{"encoder_experts_per_token": 2, "encoder_widths": [80, 160], "codebook_size": 256}
Rows from block 8 of the encoder of a small image VQ-VAE, named by matrix and row number. Rows with one number belong to one neuron. Each number is 500 + 25 x the weight over its row's rms, rounded and kept within 0 to 999. All counts start at 0. Numbers have three digits each.
After each neuron's rows are labels from the 100 images, of 14976, where the neuron reaches its highest value: "top examples" is what is common among them. Only what is clearly more common there than usual is listed. The data: simulated stained blood smears. In brackets: how many of the 100.
# fc1: MLP up (encoder.blocks.8.mlp.fc1.weight, 480x160), inputs 0-53
# fc2: MLP down (encoder.blocks.8.mlp.fc2.weight, 160x480, transposed), outputs 0-53

fc1.288:463515509449506462484484480497481552502529524473495529502482531517489480481520513506535488510536487493463506501414481479467479537481497478477463509511477497489550
fc2.288:504508516489473477538531497510511514504479479462506509505486479493545499510485488456475500493512460493495522484517475565546536538498504493486537504515534546524513
top examples: crescents (34)

fc1.214:501496521418516504491496548536464508516506447532482534524462483522534495480465493475474495438544552515512505467496541493499520499550524476484497494469518488531503
fc2.214:496499488519453494497507462494489484462456507464511489496541513480493496502512515498531475544449455523486485482485516526478527509490540506506542523524451500480488
top examples: crescents (41)

fc1.103:505489514502530490506528502521526465473521528490520504440525504491495500469492488531491490528507525489483536527488499476578475494492518486491472522526489512494516
fc2.103:508490460515491487521508466489519530510481499471458524494474512509487552512529531514551561497522523492535477486537484517477506499518515535480510547527526492491504
top examples: crowded (78); discs (34)

fc1.169:520509516496550524537480452496466511483467491463510493497510486464489506526499499514476486448482500516474479495474497472498495515522550509488469519552505505531506
fc2.169:502518492493527528501480502490514530517530503523515490438495497503521476478545480477558478550527527520509491477533528550500478535492458517512544451463528476497518
top examples: crescents (36)

fc1.441:517465487478495467509495497519493532506492500523464526536464503524539499478501508497510467435495497448519483434518488486498502488480481501440445512503516521484449
fc2.441:487526476531474488525511540506510471507509462487500500499516541506534508494492528497492480506442512561537478502543514515524493521497457475499532535490494497472445
top examples: crescents (32)

fc1.187:502507510540478512468502485489441529501485539513495481506504481533513497503550503527454506487500503539510502470468464510504523506487494498492496513514514478502489
fc2.187:505479520518558478493480564528486522521490485485495546506500495460512534565502548489508459532484491492480512502557529502428525500483483516532512548471465543524513
top examples: crowded (66); target cells (35)

fc1.160:463544455461505539462472527495537525510484511538482493475485487526495468489524529478522525473494469488502520542483475474512534492512515515469490459496492515500536
fc2.160:534530500565536549473493484494483484500480525485457513483523522497498467535527523479520475478511488507469462494498503505502498520496538501481488506545501482476553
top examples: target cells (33)

fc1.479:487477499510523500533460457461478446498533506477507486498585493549500480486500488483499540496540484526491496513461529494515492501495512526518510481490538527465497
fc2.479:489517472456542471498483491537524472508522473475504528493531496493501500463515527517472505496452514505516513546515504506517488527518510501524518497440493504531510
top examples: target cells (34)

fc1.74:497507501462516474471499479508505551527492499538481451507482463470542491517552496469477465465511512501475490511507482492500508505521509529461504467504545528498490
fc2.74:470523529471465575500509505495516459495533456499478528487511496496513538511490486518521524525513529453485467486438498523505530478504566488495454520506480482478482
top examples: crescents (39)

fc1.415:483523481483495514518473504513521524492524481465482514491481440496524516498534483496490461484498521495470545504536480532494484512499523465506511501493524438560512
fc2.415:492500528490495528498531490484512512548471536501537496495592509547510501493485468452497510539503470481506503471481496493472499487503501500486516514506495490512479
top examples: band-shaped nucleus (50)

fc1.142:461561493500460491499492483497492514503531511481488504506509509465497470525493484514475523501478491441527551495502542448482478494463494505449512494481554526495484
fc2.142:482449525462518523539483507511515509513494493537490523464514552512507522504507537547536520487543482472471491490509508535481450507468487535518534527517492488511530
top examples: target cells (33)

fc1.92:512493505503520506477500511487488486514527493516518461516507463491508458469512522495455498505470502495497474528510535501478490514468480510503474490546463501515475
fc2.92:498515438524483481511503500491494457505522522497500530510486493531527515450498489469504497496519437448500485538519505465518509503506488451487519514489488503500570
top examples: crescents (46)

fc1.14:522506535510528520504451468481494485529532488517463510489509457496547524479480495492479472487537464516535488548540463496522520478492528542432501503475527500534455
fc2.14:507504444493477542482469521467469520520531508499517490499482538475499506516501446497486498490482485433469488552452441483490529523491522476475529490538477469507482
top examples: crescents (33)

fc1.20:502540474512534452471466440442491504458487525518521510557531504457528519508502512499476484502531533475495503506490464488511522485479456537478471514507482461486554
fc2.20:500532528467499520501514511494517488481488500531502492457483502492492535519468498505503480515480494482532486452535460489450479475515517519522495488484540529503506
top examples: crescents (32)

fc1.396:532510492484478504499499485499488507506495501465511550504487505523543520496461477514476515467536528524507518477498520507515473508564520508482482521489524454523549
fc2.396:451498543470456509500478501529499480516472490483543482509531527482447549534472523507489493533527435464474498519482493514491471469505563469506509517503479522497487
top examples: platelets (80)

fc1.174:503482512501533470477505534530475512509515513478481493504493482484526468488530480500527507473537476533479490475471407490535492486514500500492521493514546475526553
fc2.174:482543520512500529507520529522507486484446479500517520497484527488508483510453494504489494525460479486532497463580555509459523517518487436435442496492438511512501
top examples: crowded (74); spiky cells (34)

fc1.62:476503511492485528492526493531471472508537498518510498462453517446503507454471478495447489479510508463512511517518464482547510526496500519465459512522501518528485
fc2.62:533477459543500513512499452519527526509516489516469495525464557462491537502506449509485504487544493506474504583472521461515507491479532501512516500523501499476526
top examples: crowded (67)

fc1.66:502496495480515491504537509480546493521517499510528511513519468454524534473505472532461469489469488465507544492495548520491504462477509478524490513487558532502483
fc2.66:475528483490502440532477534530447485452493443502463500539477528472478508484483556515495490488491528540559505502497523485495553500460503519522521471495485555490499
top examples: crescents (35)

fc1.468:476477525458478509481475470491514541515518458487551492486516527541551499499518485514515512453481529509476551461471503492527516568484475478497515501483483525490474
fc2.468:477510493533489490503455472530505506459512513483509478468495528490493497500527522485499489514465488476478504510503520472489534499506504490498471540491492527506519
top examples: crowded (72)

fc1.47:489475512504506538505496518463482470478501515501493504476511490521506532505511512504494550486533540453501508540521512485505509516495534530507488511477475464515459
fc2.47:504534475514567526495480523553496511487503497504469470469550502448494500519511542485465537464497478476482514492500518490517511475518490479487550486471480503493544
top examples: ovals (33)